config.toml
dataset = "simulated modem signals in the audio band"
input = "waveform_16khz"
num_classes = 5
width = 192
kernel_size = 7
am_softmax_margin = 0.1
am_softmax_scale = 30
lr = 0.0016
beta1 = 0.9
beta2 = 0.98
eps = 1e-10
batch_size = 256
epochs = 113.0
final_lr_fraction = 0.1
Rows from block 10 of a small audio embedding model, named by matrix and row number. Rows with one number belong to one neuron. Each number is 128 + 24 x the weight over its row's rms, rounded and kept within 0 to 255. All counts start at 0. Numbers have three digits each. After the name is the row's rms in percent of the matrix's.
After each neuron's rows are labels from the 100 clips, of 14848, where the neuron reaches its highest value: "strongest on" is what is common among them. Only what is clearly more common there than usual is listed. The data: simulated modem signals in the audio band. In brackets: how many of the 100.
# fc1: MLP up (model.blocks.10.mlp.fc1.weight, 768x192), inputs 0-95
# fc2: MLP down (model.blocks.10.mlp.fc2.weight, 192x768, transposed), outputs 0-95

fc1.443 083:103148112127130146099115132142138135196128118179127127148150104129131106150148135153142120144107115158134148138131148084134103135182097147107125139118124119136120123135175178133116097124114163102130133209081138128142152110153121131157161139102118149139135083114122082125116135128143074145
fc2.443 118:146174083129135134130173115140104152095124156136095158080152078148158149150142103088121131078072132146134111073075116096113156164115112144153143167127119100138146134137141125121162118150190139157139088105093144143147154108120109127145135118111106125133127150128115134164108114124125141162
strongest on: OFDM (71); 400 baud (54)

fc1.132 108:110130128150146163102163132155129109204124106122092135140119136141134096225119085150092120106119139148118133123154098143134095149127157150133110116093123132140096123119160148089108096141083172097101136142126158137185152146140105117103116098130113131123123118125160134106146107117160076117
fc2.132 125:147155136126090113142135115119115117169118115121130154142137103102142167111147137137098137135103145122149123114172140127152127120109116137133170154148161099138173137121138097101093152137106151133121094135066146123132087144131119115139135084107102114113155136106169120097126155104158153124
strongest on: GMSK (100); 400 baud (100)

fc1.605 100:162116115118162156146124122167138122189126121174134114155144106179124091133092136164145140128125127113132146175125150142142108082137123150109134136139115169163136115137150107136121093123128161149162172188095144142148140117174134155120166100130173095144147114121123104154104140171136077136
fc2.605 101:119092123112161154156158165154138145127089162166113127148122151162131098144111172120155109140111138125146095112098128138104147113169164111106140139125087129187136121118089112165172129144129105143154134075092088166172123120152163144152099145138146134109150129095098147167170115167147127119
strongest on: OFDM (35); 4-ASK (27)

fc1.454 079:133125067136155170130135100152156149114100127137120145124123120166099116130149110138088142156118118141101154135114180107121130158185136137133123097137145129165094075126136152140132138130122142126150142168103111081115093134168150142125145105140151165110177122143114108106123150197094095148
fc2.454 076:147118125120124109139137131123101125118098088103124161122122145147138150091162118088098123124093172126136139102129100117101142106132091130135149103100146103092143142104144098138091115144157132111122133126019118112089086095113134083147162120061155101122112148108135096102060115127116147151
strongest on: OFDM (56); 4-ASK (25)

fc1.69 107:134158119151137116073149107118099179151142128135123119169130143136115098125130094152105096134195129128116119117152133094121121121150110134084085092136152134143144120132106179148112123162127137153106125169132091152147108113063110137128163126137149139152156112143127089165107171155079143113
fc2.69 153:118133121128137133123121141126133139111133137131124129130132124108119128136137117135161135135137127137117127111121145118116143135110129133134122129102129110159113131126105146131162118122130125131128123104255129138143137140141118139119133122136126127134132136129120128123126134118131085132
strongest on: 50 baud (56); OFDM (33)

fc1.66 093:160172125182137139141143127135137150154111095167129130142140097179113136129117132137122130111110102123102159114113157107181120135173106151144105158134159168099078120112131146127093109183100175168141134170087114177134135153127106131108147142142154118094163130070130106162122118161132104105
fc2.66 072:100143120161120157109133119105150122116096129153125193090105127127134104141153120115153099154120112115147110119151148117126113117132154119109137132131136112157149126162141128110167132114083113108136128127236121104144171150172126190131118124161097150092134153107130144130151123167135143106
strongest on: OFDM (73); 400 baud (62)

fc1.340 114:111154094142105138104119124129131186131150158147096093102139117123093130180142094138105115127111105139112117097123119120137095174133119148080104124151137097126112106151099149143127141185120132177120122143152090156191102095072112150148177148125130139122137115131179111106104107127123162122
fc2.340 172:112128132129135128119125131127129137122131119127134130143128126116120130132126130143131125130128125136129130133132128122127140131116107133130129112114126124122130129125094131128140144138129114131123132110255130124133127138135129127116123127129133116128129118122134129125127133119118100130
strongest on: AM speech (29)

fc1.264 089:105138165164084126134153113135146143143137090172123144133122136110156134161107088110115156123150147112077154125125121136095151153132138115137147112138136104198124086108121097153149127126138109114128154177053145154144120146174131140050154145102157129136163137134154134110100145146117083147
fc2.264 078:103132125122122134141151142141113116158119153073137101144151137097092141138080129118136107119084096110166116122118110101126118101105137121109195169132077149126114163119104126141096112100104139160129144094139160127160131116109133123115134096116150161124151151130107100183167084096118132168
strongest on: frequency hopping (100); 400 baud (100)

fc1.301 119:124115094113121114158137158133110150167112097135132124151107139122134134117103136142137138134107135125136082131123157141084171179130127148165131157160147144136142128115188165085072087127092114135150132136137127111106129134115108129161155140118138175121157144104136130117132120149144088138
fc2.301 109:106129144152117146127127134081138121144125151153154108169108139118145117153145152175108136180159137120114182158147067125167129118146153125120102119159095180135142141131159131140117177159064111141129113122109144123144125157136116103125124136129145137142176079151106120130171160145131157111
strongest on: 100 baud (100); 4-ASK (57)

fc1.46 091:131107140110140173150120165106126134125127109175066140148101114091154093102116113146147133155122111144132145173124137137147188134142157134137120152160137110109131110112145147121084088114091091136144113155143120118102141111183101147110151141124148143149131158120156108159150154143116110174
fc2.46 104:118144111114121145123140114087114127168062121116114077147120130179115142091120101118142160129150179125110141152137109109140105097138129131134111103110124090140091095099152088124090117149098155101112118124138138120097109161111108104125186126112121148092076122167184107129104100059109144116
strongest on: 100 baud (98); 4-ASK (61)

fc1.620 110:129111107119119166106144084116077155154119109134091133109144114109119107136096114132151181123133107119127145103101167103139057135128125128113147129092129080184111101118107151131146162141132153181112109126144126164143116099111126089118154119122172115110141121140140136134096118122111185159
fc2.620 166:125130151131126129129120128119137139125132113122139131143120129121120123143118147154115139133134117138128127141139117137142121123123114132136128124140137126118127123132070126112127158141125112127135129115255128130140131138130124125121120127129128122129126116133125133117145137132130086125
strongest on: burst (83); 400 baud (47)

fc1.42 138:140143120122125087083149093156096192112104110122142082150152136134118156117130118141129094092157123128135109124127135080153130123169131115114094142146147162134123131118110155182117083196117131158187120107137101170147132154094148115153112128164147117170147111159108107167135122136122126124
fc2.42 140:076135120113164073152122146127172172136134141123109127140146100116158119142163135170132130121117161161157115106125142139155171126165094121144130143092138098176076098097126110124093148145144150079127135130142108108101140110146114117122143127101101128155138150134153099113104142111147115117
strongest on: 50 baud (49); AM speech (28)

fc1.359 099:145178135132158135126106162116116145156101133143113113169114123167137113115164130152154139136146094120110148161151169116138139134149130159153141140163156099124110111095128150124082104123112109139118112196113099127125177106106105138104125152129159153135109136087146113132147153127108113157
fc2.359 097:138147123187151140093149113078156117177126145080118080142097112152116159103171104118154145152147173134116143152130094095115160125124133119136097084128127093126105152110136095098068144120106132091107121130117130131119104180123107107132190151140122140144078124157151134118133146139125158124
strongest on: 100 baud (100); 4-ASK (49)

fc1.624 093:182110142149098135160130129147130123158170114181117135137099157134116141107184125132139123166146108127125116162119163113150132166148129182117124125142147139122125100149133117139112172134115127136110128151112091138119130175108133153110173139139126139153134163119113123127145176161138115163
fc2.624 087:095144098150145105136130133165129133079141127171109114076144117136169148130138133109148126125108136139101134113134133131115083143175109129131125119125114117116112078135115123143129114170159125105153127103255120128143129156145128111195104108142113141144109125115101154138136122177122081155
strongest on: 800 baud (80); 4-ASK (54)

fc1.260 102:156138107150153127087119112115128173147107158134140141150102101147119143128123097140087103133143131129114165135107133122133115147168104106104090144166135098133113093138153147161105125142157138159139132136105120155115127136074130131105123128156156153173111142163124101109105180152114124139
fc2.260 098:136149113125127136148147117089137146167063148121116142156100141168130105108133134140110127149175188115136149095141098176144114127151130089146119125131156085116159147106134101118117119149101115075112123148075141105141091133143117129122154101100114157110130110159169122069142160100113136101
strongest on: FM speech (42); AM speech (29)

fc1.27 102:171163140150141141140125143154119160151141137178142119139135116151126107123155103189123109143177118153095172141158119112152097132156110159142119133120149101123129106168168136132096117172112163149099109145106123168130133139128107161124149127118116112104136104102146129138090143148169116152
fc2.27 089:111136131123145155138129126162126126109167134133133138105137132113110110129125110137166146133112122117101130148131113134137117136099145143131135137101112134136142106131041123134191142099151125142121118112255119158134146153089127129117115118171115113140087142140129127143162102143146095114
strongest on: OFDM (68); 200 baud (55)

fc1.626 093:135150128164136117133143177164124155105104135143149138138133076157132114144157143169094161155151129147110144136117142097154132120147097121125106104121129093168121122128161163151099097118100182123122144130094138149140150162133117183073122157103099146128169161089141106124123132132102098140
fc2.626 071:131145163107149112124161120127115134113114142076109145112172136126151150147098130148099135108096108175161167135079116112114109147137137121142191162120116155166149125092135140131120115178152165159133141132095184110112126123098119154105122105100131141167159150186088101159125121133151144172
strongest on: 400 baud (100)

fc1.386 114:143138152127082103090179178110090112103094126140109142143100117137142144115193115107110142143134132138141099121109130107174134156139089149135149119133131109165134138162110157121122113124118112123121104136135156142115159163135138126082131183152172117171135141094093133112138132145129120162
fc2.386 094:146139158168119141156152128153125128123132133109110168141134117199156126134142134115160095119103168124143183076150150136138108121120124123118184121153166115124125124094138142141158076166104142134119125176088130154104127116161152058114161083096135131106118168106121154131087079147142133121
strongest on: 400 baud (100); 4-ASK (64)

fc1.226 106:147131152181120152121152145148087102115153130151153142120108163167129138180143115177112145116125167122113180101113116156134112127135125127124123099152132071164115142134114127144101102112082130121157135145084152104182115151144151153119106124108096141098128123126156127116094079126112084151
fc2.226 105:162152175160126130098094106136138108125116096124188123121152135121084122137106155169129134136181088144123104163131130157181116132111157160130151135124142174117123116177115151124130145080088116150091150119088161119111133120141105165102110098164142140157144110155079163157154134132101133138
strongest on: frequency hopping (100); 400 baud (100)

fc1.725 089:132162151185100195107129087169126148115088137172108119164140151159144097153116110139119121134123134140114171144131149128108131173141092103130116153108143123148139141110152144152106133124109139129165131156108122121145106147132143131081138080155133130159172128148119115121130132161147059109
fc2.725 084:103131138089135096105103141124124124122103068102156159128130130155124123108131118114156103137096156092114155159161140125093088099133143117095160123106116138145089103120112139105115108138123128139138124124168132124098088149128150118131147102148137155084145168112123096109104136121094114150
strongest on: 400 baud (100); frequency hopping (73)

fc1.694 090:146156138094126123125147167107124140150149109170097082182114103174103101126135119168134121125124098123120143145114117116155113132153113155122149133121161141123119090170161148137131111160130196147127143157077143152138138115126111117129141141104142127136150132093123063142087151151150076134
fc2.694 089:116108115100127134120149124153137162108128178139141131138133106180118090144121140164132144106112131139103139117094131123150085160167165118130113134151103110151153109116089113168178117127153125135135140107153108155127134107147128123178116157157110143122132139114112161163135115149159103126
strongest on: OFDM (46); 4-ASK (32)

fc1.474 125:160117115167136128113132144130103127125121105154098123132105091119117155151125126135178134148175083163124131148152169131116093111128142136152158155067144145113105106167152147099082138108111135135137135119141141141100128123110123152095143120117118144141150149116096127098132145122142139166
fc2.474 113:170098109101097124123071121106147106152092107131123132130114176133121138066082109110130099142164162107136118138164123119148125135197122135128128107129156119166129121087139106120124119112091149114103145155089134087096143132137137110102154139105146100136114150116180080092105114077146137108
strongest on: fading (61); AM speech (31)

fc1.728 114:138127129107135108084133100158127200124164090105134074146144154111132125118069091133110129104166105110129116120126136082146116145160122134112110141125141159127131130142094187186116085185168133159158130135126116159129134120082151125173149135166101163165135129123097093158115131114137145114
fc2.728 130:097118123114154094148119151111146141127139130130132135178134126119108147136133121151154133148141139131133135134135123133124139121143097140141131131126136090151105120100097138135117129135115110116122138117255136128124121143153121124128126129122132125121120143130139130111111141109097075128
strongest on: GMSK (29)

fc1.581 113:102122106114130130108128071124132183147123109125100105167139128133164141141099115131162164130131098134090175072128164086150052120127120105132133127110114086156106123133098169118143166149132135156143121129167115158132111094091104108119149118124181099115130116130173128128085135126112186133
fc2.581 164:130125145134132124140119130127133140117148110135133134156123133116120133145124156164117135132125111141139123147140122135150125128133107140131130129138136120119140121131060130118121151149127110128131126108255130128141131124123128128137113130128127111133125117128125133113145143150128073125
strongest on: burst (72)

fc1.682 083:157110134138089181101110137146124134143121141164105103151124122140101124147133098159116113109168150163104159143127188139150143098178131148080093087151127119128138143119118130110114153114141174147140107143061104126143120123193142173121159149146135129143197116162113114128101122153122094145
fc2.682 087:144153100134139093143162151115106152097163138138156123121148115101122102141145119113118124105149128107136105140092128121083093155124078156138131156106168122132125090134165087113115117123175101138139099139146145082163152155125144109151135119110106085126130162094135103111121112070053129126
strongest on: 200 baud (100); OFDM (45)

fc1.194 132:115146148122135083102115106154123191128111112118116140180147130134105125126121076150125085128169126128119118122100134084156153123157125090117081152150143146109111120124121169178109081163154145152159138124120098159147129172113147129160120158165168157150122104156092109136117162133097117124
fc2.194 124:083136115093172087142128137132163187159144140121110130130127128119127132099143148196104133115111163141143131110116131154169157127144096141132138146092161122153078104095115113123109164163133115098086138135130104121085126108145115120097141118092150118130140137146175093109102127097141114116
strongest on: AM speech (44); FM speech (43)

fc1.601 071:103114093142139156118119127154118129119091149147125171138164105153134104120132122155120121117158133142096124109113134139155137121170103095152114134160108116102087116128155128130127089108123140134142146107069120120174092136097142186105147125091111116124147082135101120158091133155102103162
fc2.601 082:156137106117106146113144136158098172100132140153118114097150105145146126139149096099119113116142104146104113091080101115086194162115104118147151140118116123153122114164106101119138125137155126133154068099117129152142164141094127157133137132117094101125167156106110107165143129135097104166
strongest on: 200 baud (100); frequency hopping (77)

fc1.91 107:166159150118154146123151157137111111134105128186143152111134071132133127119157126107139159143148092125118131147123119112116134138119137106106128116148139142127143113158103132104100105150113122115104129118115135111123111166152105138124131172106179113149155124050108130144129174125126112139
fc2.91 091:103123122154144132129128120096141102110083101146137113108101146140146111144151099142144125170127133129143126099181127194098165113116142096135166121111155106129127172169180153089117165119069130105156161150081159133139156174165132122138149121128144146147139132132173155099137106101111168139
strongest on: 400 baud (100); 4-ASK (52)

fc1.687 126:105136129108118098082175100149153206148137125112151120172163132142104143134129119132111092126176146124139093143133139091134129151154129144128098120189144164142143130123096145169075089150112115148124131150119083153143121148105141139157133139142153172145117110149124114179128166125091140101
fc2.687 124:092129103131147075160129157122175165123150162129100129159122119120126140122142134161142136142119155164153101133108108128133179132156100147144112145097137088167088109097110124136127134133136130099118130098251128156129133127139111129118138125111132098143134130136156099093127174099146096114
strongest on: 50 baud (88); OFDM (36)

fc1.695 117:142152119159155123138138145093093107090166066156105118132112119101132149125104140126183174119133102138156122149131151154119086122161151141160166147099126127128135081124160181107086108135115118125158093140146118150097141122136112138121151124116116098109155158119106126112138125124121120168
fc2.695 109:166095129089093130117066139107139116154117104121109111125127183138115125083084134120146110158167157132125130149199107121138135146193125139121133090133142108170128116096110114102113134096081136124107161125117156149108138131131116106087141152131170100135100130139172089101118118118165110124
strongest on: AM speech (34); FM speech (32)

fc1.732 099:136132130127156109123130131111159166154102116136125134158140120179112086128145099150122142157146109144127099167119173107142142129164119139141131130115169167148133123127158183184106101137113163133177134148093159152140110136173094137158159125137129124147135110097119091116144125151125096173
fc2.732 094:138127121100133138159150158120125160128163140126096145144143096123120134134098140120146116067144143119141093069090151126155146161143140124127148149130110103146120090122081156124179094165188123118115107100185127102143142100131148173152105146131097104109135181111119099144132152147125084159
strongest on: 800 baud (82); 4-ASK (53)

fc1.127 101:127123116129115109187154140148107110157161101158131108136096102125136116106134124130121157121109110127144107106137140140113145136134130169135129117140171156139103140091157141128085092133103156108141126144103124136128145187154119102146157118130109179126202122120132111145145123157096055163
fc2.127 100:115107136118145166141126138107136115142129153156146141180117147126152107162071157169135117167163152101117130143131115174148085109160159125101122139125110165208140122139130140158165135177084120148168121090161113117161119123152134154115104129116105133081180097112133150144168134122149109117
strongest on: 4-ASK (52); OFDM (28)

fc1.476 107:112112088103108110135177160108112165156096090147111151133086108112109155137130128124157114164105097133115111146129151139117156164140142129143144128106120117149118143096153160115105102139101132119143085125111126123116125138148099124141148130124146161132144157100113131158134152105137121172
fc2.476 093:130147120148117141135148112080111114148107103131136126152121126128125140149150120152110193139140145148123132156136131113117100121123104151159080094148143158124151129129168167105073166125086105101137118132109173139135090152162078113124155138124130106141173086190163132115118114106124145136
strongest on: 100 baud (80); 4-ASK (48)

fc1.190 103:128134122129108120130166172150129095124093104170147149144117088112123140106103144129156140123101122120131101128169132145150164132139150177166127134125134154133131130109156142103089081098089114154145119100111139133105153156152110135164172125107151107099098137105129144179155147122090104121
fc2.190 095:120107138173113175115147151080119094176121137101135120168127124123168104137149149129124115149170167105145193124163120119161092115123162098108124092159100170132133138129176108141099144175087138106158114132158090092141096118129153083098149147113114117143191119112148121137154130129131161091
strongest on: 100 baud (100); 4-ASK (59)

fc1.570 115:129113121178104092103141132119131140148112118138093063134133113124119091200105112144115107121122088129115113101129147085158091147139104153129079116116121119171095126155096139131111125162083136164122116157155107145198091119103107154108167135121134136121144092122149092133103115119110166154
fc2.570 202:126126126124125133131122130126126129123126124121120123133125127119124127127122120131134130128126133130118123132128117126126148130124119144131130120123128127126125137124080142125132137129128117126114125123255130128131126135129128128108128128126130127132122122128132122126125130121123072131
strongest on: burst (94)

fc1.339 096:162159137126142121114130147117127152129136121141127079134131125182095099138153132157134117164155107173110204106158142119151113163198126125145130146126137146124159079144142157147126140140131147141134083164094090148129124117133137184163176134114107128129157122120126122124123135164138107154
fc2.339 090:130144144106128094154124112129116124175166073120145157107126130137163179090139128096122132115142150139111086119132130114136106109142086161157131136141144145118146122137155074138105100135137136124152107140000140131078119123084126097120131110151131131127115140138138073109120151124155170133
strongest on: OFDM (68); 200 baud (43)

fc1.714 120:119126111127091113107111117089105151128147166150132113121093106141137128158127074152159120133144120116096149096130135137154075170147117155113154129090115072115083103133162139147115164175126129136124108130135159128122108111086116143110175153101129131120116139151172132120097130105113151149
fc2.714 146:133125152110130131141116144128144142122127117140133130144121137127125117137103137167121135136133120124101126134139117144139119125122110146130129119157129149114122100125064121138124144152121108127120139116255125131138128151125127130110105123116130103127126109135127131124156102125141093127
strongest on: fading (85)

fc1.364 127:126108129132144157104171143134114115217141121120112105115117166139120114210123059128123127107129142141139135123109132162114101106129151140097137120123120136121080125128135125114137129117100152108110146123115155119204154145130140140136136109128114095137091122127165137102131111126169091118
fc2.364 125:156137130134107114133142128131126110165116104140155132144130101104114167107134143127103114141109131118158132124156139099148129114141120145120168140147149099118178160113155091091073134145116171117126100113058136104150104140125139111148140087106115098098132147095159110113139152100146156123
strongest on: GMSK (100); 400 baud (100)

fc1.592 102:127138132152134153129150146122141121128122104166144154159138102159110129146108120140119168143126122174106127084175159162146124120163107187122155167130143131125169102154138170141083123158128104170122138190124086166135103143120116172112144122132157151150132142075139075138127153150116125140
fc2.592 080:114116121120112167132133139122125085118125140147146168098126120123106148146141113110127141151095117118079155094131139102102135127113155106129149132119133114119121128138092169105163136083119090105108109113255141171157093148138129128198097116181103162115114160118124133139131102132127129135
strongest on: 400 baud (100); BPSK (32)

fc1.228 091:108130160137125099106162129121111166135119101131118098116137134131097124157095125125137123164140090132136145116175137079129116125142112146139130106110145146173154106148111141169105100162134150157131144137118129153173119137114117153172150172139142148147135099093125093182115094151148151145
fc2.228 153:116127125117126129122118145128128126117112126116123131141128126125125124130137112125142127135133134123116130111132126121104144121126115133128130129120125113139117130119083148131138130127129110125121130116255135129130119140133127135113128123129133132130121121128134142129116139108104084131
strongest on: burst (86); 400 baud (81)

fc1.111 110:117120100127133129116147092119105195143112116128075091120124125128136132168115104131161138082129089131120153094091158114175050145125124143116134103133129083173097125123095151134136163173125140168120133128159120192157102092099124119117169120123157113115130120145183127144090109115122178147
fc2.111 175:123128143127128126130123130120133139121139114132131129142120129122127135143124143146119135134132118139123126140137118128138137126117111139135129121133133124119130129133081133118125157142124110127132130123255130130140133144128126121124118128133129124130118115131124126119138124126136092128
strongest on: burst (90)

fc1.465 093:135112126124137098107140135108127131165122114147122115132121100158129108123127127145145138141131090133113121147087172086155133140126128171131129130155160112162124099117150138176106146120131146147156139209074113124117111117150138123117193126127142126175127140120103087172113124169104101168
fc2.465 082:175096118113145142159174167153149131115135162144120111134124141141131136131126148147164107139104129129101096101102148111180148124159138121120127154146113101117116115125128122120155112156158093176119137089056104170161113112161154148150127138122132164126119127099117172174144131200151122117
strongest on: 800 baud (96); 4-ASK (58)

fc1.621 114:131110116182103115143167149133132114184154112136121072103151147127116090122086161124121120109125100131124111118125142166168132143128136147138101133149138172137126109143126134108088104163070108150112131171079109139169128185109088156147141106104100160132119104106166122139155129128106148124
fc2.621 117:097118134119110179137121121100118132137117139146127145130121125105135114122113137118127137130138151117172115124123108153133145129128115152151117120146156152134167148122064177143133167128103091111104126121255152123122110119135123152109110132104129102134159115144136122117171131138104082128
strongest on: 400 baud (75); frequency hopping (60)

fc1.128 100:136146077136128129146120106132140156172126158149104090142188110153118104131154110101155122125111101097130143170071146137119139145137103136083136072130097130163098111134149130146107141113105130125093131177102128145101138129151171135097190094097138127126138098161134121128139125157117076137
fc2.128 101:146086173107135150107116138146138123141137117106120133127110167155151108155126165150066090143125098081165146132120135111130107091141158103087139137110097141126144141156071116165115134112118097148102155152116115115146095111143165116116088159130166144131129114094104115159165130147105107137
strongest on: 800 baud (62); 4-ASK (38)

fc1.195 087:174135121179105131173160098117105112156102089170116114166129107128096123140123135153120178140144156136085168139125175133150149141145128156137111114117137133136080099115137175120064089127105184124145121149132135109133103149163142160149112125131099116139128146143128101105156136148099104137
fc2.195 079:132092146098116128154108154146131160113164126123122156171103182122129122155128158138092109188142145107116158162123097137119089113130161114070175094140128118148133142090121152138130156148113125145092166125117150111119094119144139131105108113118179112124107103104113115134130102079152092099
strongest on: 400 baud (100); OFDM (71)

fc1.199 112:084157135092117093079139103126104188152122116110113094157126151140123129118124085121146164094151070139133134094128145105135076132130126118104156121139175135148154131122095181158129140175127126173153104141154110178140120069069138112118164152147122131130128135130159112128122156136120170117
fc2.199 163:114126144120136116137117138121132144118152113135132125167125129112126131142130132156131134135145116146123126142132119124128137127135103140133128126125131120130119133127089144126126138139127117126130125117255134137133130129132125118126126128132131125128115127130124129114127137124130083127
strongest on: 100 baud (96)

fc1.82 141:126142118104116115074138070145128189137124096105152098152149146131133137127099111142133095118161121107139111135141148070146120163149135113103092139168148162128151135124109152181113090163148125159176104135125085167154133164092114117157127146169141154156155110143104108147143133130121139138
fc2.82 157:104128134104141075167119151119154165115126145127094123165153102128140103125137140163130126121150155149133128129127129143132137142155089125132141129117134083177089099099120110133098139162132126096110118120246141115090124130150125089133142124096107102155146150140153110105115131122110084143
strongest on: 50 baud (89); frequency hopping (47)

fc1.536 112:130137126098120077151160161083105151124106096136137115126106088128112116132084136141152123145124083136137098152157161142116158133125145113147128129111166135151121128107139187115129132119107123098144119126125075138123139127139100110157134148118163135148130161089128134184149150122108130190
fc2.536 096:124124116152151138096134106094112087172102094094147135107097126120101127109145116121110154145142147127120145144144154118109112101103115149144113161113116139140142100145189149145079137116080142093143141170039165139116117149164104118109157130125132131155136118156178122100082138101102178156
strongest on: 100 baud (100); 4-ASK (55)